Weights of a small encoder-decoder audio transcriber.
Model: encoder norm groupnorm, encoder depths [1, 2, 1], encoder rnn gru, decoder width 128, decoder layers 8, decoder norm layernorm.
Training: 1300 steps, batches of 64.
Rows from block 2 of the audio encoder of a small encoder-decoder audio transcriber, named by matrix and row number. Each number is 128 + 32 x the weight over its row's rms, rounded and kept within 0 to 255. All counts start at 0. Numbers have three digits each.
After each channel's rows are labels from the 100 clips, of 14976, where the channel reaches its highest value: "peak on" is the class under the peak. Only what is clearly more common there than usual is listed. The data: babble in 24 made-up languages, each with its own sounds, syllables and stress or tones, from a formant synthesiser.
# conv: width-3 conv (encoder.blocks.2.conv.weight, 240x240x3, standardized in use, each kernel summed), inputs 0-239

conv.125:121139108132143149103160120158101127139103094146159148119133109093152127169081147139090150126120128110069119212140125156157150122191173109132141179104172167212129167089149150166161117157124153163122170181114091124137169111087096162100130106226170104146177103124172124135162127142099104143149112173094109078118101135197118121115118097209137133148158146084056178137074097126104128066154118130121109084108123121078174117120133127073123141164117136091146102109137097118112107118090108099165071071111124123056116130180095157203144169120191111129127154156120200094145139145156145053125180170106125130163102092138110144060148075142149168164111109106112113171137101176078063114076117158181088138111152132095099144098112123136111
peak on: /ɑ/; /a/

conv.114:152195137147066096099160151145178136129100131138137181114124141162202133134144106169087140133174105132097125172168149065087121097125195142120146123165099132126152088130156101109125140101109139175128192106128139134168148151172135062084096071090110122147148132103139139138159161168183166119155135091141210130126148098130134111138107104107137146088092146146139150121142127109089100140115135174158067164094188109115187066068153099102142121102150136169068196098097134159098117131093202073115116123130082128161103089082222156137100086123154145131115092113060188115103115174110078146090166122089117134138149116204137156139167077203137081118111091179100154084121124129111158139112117109137164142097196119143128102140100130112077
peak on: /y/

conv.197:135193082107153133165124134126155104167087154171091099195116119198145082125159076158113121100124124153135120163119156146124128136157104199134119124080184093180119081139175149137187051160127145178138125195162128161110117158159123112186130162130183192105129170109129144112165128141124123118124159110162152117161090153120114173095130078182079099167121114144114144094158167150125140092150104133089139098124163091154182106144113122181135108118113125153159131110118108044210136084098088092150084072172098139107087083244098097148122143130130119142125133185118146165139113105161121168092082146136201081099074150145139100171102143121082114114144113149150159138087155090102113128097114128086146141129160160122064107103138068091094
peak on: /ɑ/

conv.26:103138076136123116163123135143050130128113140123143106085105128200155147099148176146113158075097124124157118152146109165127104085119121046127107088096137111123063173106080122079176162143112110126120151087129051117120120146134135128099078110089140108148119141115159085154162036125095102171144160086180067130127133117156135193115118068137101117091125156115143164104159100145082162065120111122109117124151102100134194147102193151121127094091129083201140114089127150099140120040126085141139131119152103142097150089085119079125092106073155139124164117092150184113112086163135123142100101134154162113119242129128155150122135107120119127114122132155126170118146118132084157175138113189180177156160186119058172173165102165127191
peak on: /y/

conv.3:155160139144111152124128138124083143065142136113146102036107175099148117188089133163124093100144107107122133112127128124129183191148110128087137202167192173142154143087140137195081125095167106127174142144175093139115136121162114135129116081183132151111160161156156134097103132162106063132083120127129105089073123087140191078158113095174138091087143158144121153137058133137144150198172129173110140134092097112175114136124139104060097204106150097193169144127175098121153110110130110091097139105133146187129143171118133174090199091154124056170087129115120145116158119166105164115086110105163091130150105153148119129184137174144136126115094109205105116179147133108097118140076110126123155055092076133060105102124170136166145
peak on: /ɔɪ/

conv.81:094067079103165097096068127124095117161137078157067181140140153120132134052164091054144127089138145129151126164143173132119155129157129139136110086108122162132139168088133139135172159102124093073088143092115128057112095179105113086112138210103113192126157147109118028155139110162153133119110104159075088132132105126121155098109170148144156079136122163088123123137142199189153112124184158178147136095118164154034134114102151138122166112079140155094195101121124120125127063137146101141156120157092129152165154112108122072166103084153150173121181188137138118136109121169064115156170152135138101066088116108109142173159151140096151078155148161154070154115103160164163139098172182128133127139146097092154168099101146086113122
peak on: /ts/

conv.162:086149146118155062128122131085062097147129128171168158144191147161113145113171148100102132178155105142126096179119145083168095155126070188152188176125089115175090095109135081242180110107127167153114118108121122166137137119108095076155140102128147145105117092116159093181138205167141119150137107102113105128147107140121173111130085184102142135144129119173105079143097141128139128135111080130092124095140141110119128119137139171075182123137119140184176143185121159160118152170119065151132104093091105080134068156078171144039135157134160119143109151138178084131096127083146118104121118144115150177155179104160157105133151125175167096070082144115174135153122122138073111101085070076128111067137116076147079133177186112119110
peak on: /p/

conv.92:107170163158120131138101170135174118119152144110146147072065135135116140109101112114131106073062130063153148101115146076101122107151140138122181150164096109097075132081159134173134169168183058125168171059182122103095143083122109148132146076146148132162058111084126128181140198100154130070118139126150114111151108157129126119173205156168124161172149154145115150118094092078106114115059094158123133090108112191175163149165083097126096141110103111095118188097160094098186100173158168087158107172118163086124109143102128168146114086196136185054095163123128120111107123083133129139091127159084158139130106157138117100126127141111121155091153122149078109180093121200108138169100176145094119157091161116155146127064169162121106
peak on: /ɛ/

conv.69:117126065154096144081175090115118120110149131118083076110165101136153116069115042062108069129147140132112078174106125151174166112133118166173078154192101130154063181145170166157123168142138091183173184146167100130087117134094132118136080148157122092127126091129097133119151146095142129124172132155194134117139067111135158105160143137142075080179104137126144119090105086133100139130097090154074105132121176151115124138210172156107130124137136154135161160096168084091138130112141088143124101093094168189158166168130123173194182117113144091084088080152157182117113124111127139144095079133173155144130134107118112186119166154073155135149117136148073102172130151127143171054079142101091100066097092134105094134148052133126151
peak on: /ɑ/

conv.94:198134111117129076093092111173142133153102117063163119146122132098091121122176060137130203075154152093146102129076127058151137146178135093181136130157140132146112125127095094104136143154135104115118142105149186118155119083131111114121194158130167186147105140065127167137090068162106113076138136144112133105129122077082164121151083147131120112144185121121120115192084129073226133039084093134103200178117117160150115155132138132127156172094113154091169112118138097091112105111134182099125066168074113156114116096133151108138193132127196178127129130132133184141138099129121159124152088147055146095179158114117109098112060117139131092176049132178154130080179152177125138132099135121160165105122095112106125129140135140173125
peak on: /ts/; /s/

conv.98:153123097116059113146113123162152108171168106141095092147109128126069152078137120170121186126210093172129092152139174068134104116108150161146091117161153150132139123130116101107084105106132138158120106151077114122158113088149079123191107169135108106156109124146136134119156179176144173155116160096154171158130099104122130150142093188098106186131070141149163175141080107164162179125134145127143171082184151176152111135146126181178073134108089177149157129089146067062134113123104187102122148152139145103153106097068165086174088080142111136079082137127161106162147183089100124073107075087105132123154129061065134055142118104091125094092125101136126147093238128173154185136110115122149139141130111103080113149109085143152131
peak on: silence

conv.6:134214060120036138113113113149097095115127144102058120065123132159110122110170155113143042157094094098128059072115124126156173096139096098084171164091193108135134168104168140225117081143132131148172111085116120075116080133128102124170114107135138127117115108144096114077164138100118126104112066112118130123164128140192114123144186154159115072120129178175128109170162129106097104131127116116144180156126143098136075120092130121065113152151173161138216130113121141091198063102137095124123151139169068137163120092129143113124151115157108160117117129165149135064148094147116111111099148093138114178129170094159082122167086175144068127114151095183132145118159207137121090094095120151113193117106144124090112132119152104147118
peak on: /ɔɪ/

conv.164:161161129105146118072129133142105135106161126059118163226129139095022124097159181142092110125093099128104152229114108131138124154170113099123135166093157123151175115117158165088137126117114165127113134183161137116118129183175132084145134141163147088135164076185122103168119110098077136106117112081117124086166091123156042094188138128215115147111104067132053140124121084172079133085156123122126129145099159098118110107095143124118103138169110107074218112143144117133109101128101102105127161167118152122102066081174082185175125139104164096165153168142140167121155156117141181123162177165173098132129113134159124129029165110179129135110116133078137106104126137121104150094123115129097120154089125159098112106101159125090129
peak on: silence

conv.184:115135084182098158148144149191141115126145167102149100112114176147163131126098099118158115101134121152074154121053107094052142105124168103122079098109074141062102124146118135127149124091143162157169140118163116130123154190121122116141107116108158216179146129155092135088133121139115153105177135154096125093116075118135101156176149136108171079156139104177128165083081083168135113071115171114070127118082146097147175127165113117199148136123138134100163094095138092137117132100162171153130136078087146157144176167178114181164098129140152201142124168135110156181131074141114120104132101085095036141108116114133133203167070127061114106142099131096143139149185132091151157122166180107154133127166147090129170197189105121058156
peak on: silence

conv.99:117172147156140164104143140103123083118159132117082126084114141099143121188110149123109092107057097123161092085162157130134100088103128112124141126128109137141029134130165119141132099198160151157102118061132128163118171160089114180208186145099165092150103146106107103176151142086096076083096118171097115070128119126113068149142091158215120116133134104131108059132163126101131138148156085148156195173097150114153143216062108085097117171172151133137056131073081153157156177130145144125202123153108099104155132137172071150083146172131138078112106167174103122146108126130165137112162129154115140108125121118156153114111163094155103181125101141103052136189151146172150116184146139066106111122149155153159118130075132135135106
peak on: /ɛ/

conv.35:082130136105159137141147102122137107149106082168102105123145098162082138155114177130117141133118127158146123127123144183149170144118122145085188116095121181136063103065135182150117053121164116110131064132136157181108091078150093104156108112120125128136106062124155126125124113092193155138088132180168132130114135115104174147116112124087114143138142188186093099054087122110087122067178147107077157124095147134162092070224148179112143160065091085186081150111145126085143093141159162150185087113133130095136103062173120129062127177156083149181154115075112144160083157187125110070104136096183079144146156124131148139208150159143120169193142123177119138106101139102155181125124137110107103153136138141144147135116157120137087
peak on: /ɔɪ/

conv.8:116178177130075133130130155130113188077115118141156105106095088174115158135089123150190167169093090135131105153142132169160123166141107059086094139146141110156163133142131124163123107095109151129156168110154163140131139185109123152104122105167146091089145151108161133119141135178114083119103108061170168143132159120140156111164159156174099091047144171147073132142062131092148083128152105135124116137132118155061145097142150136111175124119140108148153131193186086120109134149123075120151146136150092219130105160066133119138158118114127117080123160118177093055158105199156100164199140158191144170159164134088202147086143113099082126097122110137081134192104126105052104069104146180171103105169158114071121142181132121131170
peak on: /ɔɪ/

conv.18:106100090158117115104128076122122127168122163082108127146134173087132159160089135106100123125168131160171138164117146037145133099119132141129133167161155146130090127108073139145128099157127138125126138167117124083102110052132177111100128145067098115042130078112134087080140067200109049111108124117102067106128145117077124143156143106172168151157101158153085145121179130143091150122101159075166133139115158119113106040070143152144154145182147149082109104131163193123129092079164162079110189140122170150150124098117189156094145177145198165167080142150157139131160112137119105186197123123112150147167135160115109142146145153110123043126065136166206147122141119148138181135099145098093172082134140139132108158165143119061143
peak on: silence

conv.134:169106097184155137155125128147179132106114135092137129129103171145149121140110153181073125077185113096161157111080118125062116069044123182149158127107108112074050120138126156162158107116127136150149126112157170187141119138111178156115147157139106122131112131141104110079118104148138118167142145175156159109052154144124159122133152111106140086159133100121129218108162101153093080122156152128143086143104125110142156127096193137202082092207144111099130133092108101134129049125136125117166132115191095120082089159103162156133091154109098145135100131095098142216126129131153066147083117129211089121109085115176063177131135052128104124115092099097098146084159116093133148115114108104131067144131111186144147185166084102133083
peak on: silence

conv.30:171107197121141162169117112134135094116100146175156143096104202049136168127099166104119116172150155093137167151107129098200136106152089145106127097116104105143110094140125096122190090119092139065103158066126117150108058123094071200124178120135132081125107185147161185125085132086125134127129157146122108110144142158146099174117153126150085078117097174088170139121130119123140126080101128059175078137174129134126145112157118163136120140119145161155076130136098167161144159122165084144128096084188154095143078139168136133176151184064126133138133109093129159101080175120150130150113081179079106124146127103064116167156114101127094089142070127075124215170136139075148119132122110164130091106145158075136134178139096176115215
peak on: /j/

conv.210:051186113162177141137140144164146151147153110134121097138133145109140162164136125148106090136167141134088132169080086164077160122125132131068124133123167178148125116163129129167088158082130120212157096180186128116165167090120138086105083138107142137117094075185132138093115141183108096113093129102069091112130207108106169154128172164180176155116125140160118177128065131134086068124110081085162213065139171134182104081151166145150098105151137095130129128123127126098147130115121144121161162098076120181183064116129124209212143107177156068145089120108119137161106109147169105105136094175142137155089114097092142125100098096089084128143089118172120121159134147102104092124091104099100087116094079134119071123158104138172109
peak on: /ɔɪ/

conv.42:156102113137114103160125123143151184096142089089159125115131107150109124144083091153153126126109142137125115104133148186088212106092136140082104137130118171137153139130119138187182149199175183119168164179139085224161144158152152115160125102089091137030128124098124154168117100161129165090107171102119150157100109119137111197116097132113121144061118146107148138177154128185190078151071143171144123077130157139141162120122194125092121106158114191111080158162144063173112122100099126109107135086140094168099110161137123074072136151086164059088159092157108156122127117111129098116142084065139128118156059110111125143143153092171183102198132100162114103134101151080136163116126092121115103123120097110127146156113030122102149
peak on: /x/; /ǃ/

conv.111:147063181135113154138136115154123081130093139168090113146188129102139093096139137151199102110117149129096124119105146122115149110099096119084104159157101111085159120164102093131133136073152164069180162140134112133152154080143131123037134082118140143139122120084069140183155074147065155064098078124095135157139166138104182143094077123144084147135127093151180138170152150107105099181110154096070159165121197158100120141069142109169174134144151092125128101085137159141139134129104144125063121168125139097157179098121099083101192129186124140118120085127137119140194117099117097137147139101152121074119174157153042144190054125170171107143133187089190127139106197101131170168122150127087138175178095161152143140102124142159126
peak on: /x/

conv.171:104115058098177062082090145118109134101119165121167086174110106113137028091113086123089152113110117111117151152026084072091139134129126120108117137155149095165129150108160129113092080158134112099082156163102094166131124135142133118125123141143109147129137100164148139135071088149122179162083105157074118165121146157110104150153095121109137177173119104127076123090059121141135120156076137097116130112101112192155122173148133165140139088109170178066099118112105113200132151124100122121185114111124153141086177102122082158171120061176079187140092158160148111154133067160100133143138194146199091137124171116160140122128112126107197117128122139096173123172195047190138099145111151128167100080131104127160118151133127133070162
peak on: silence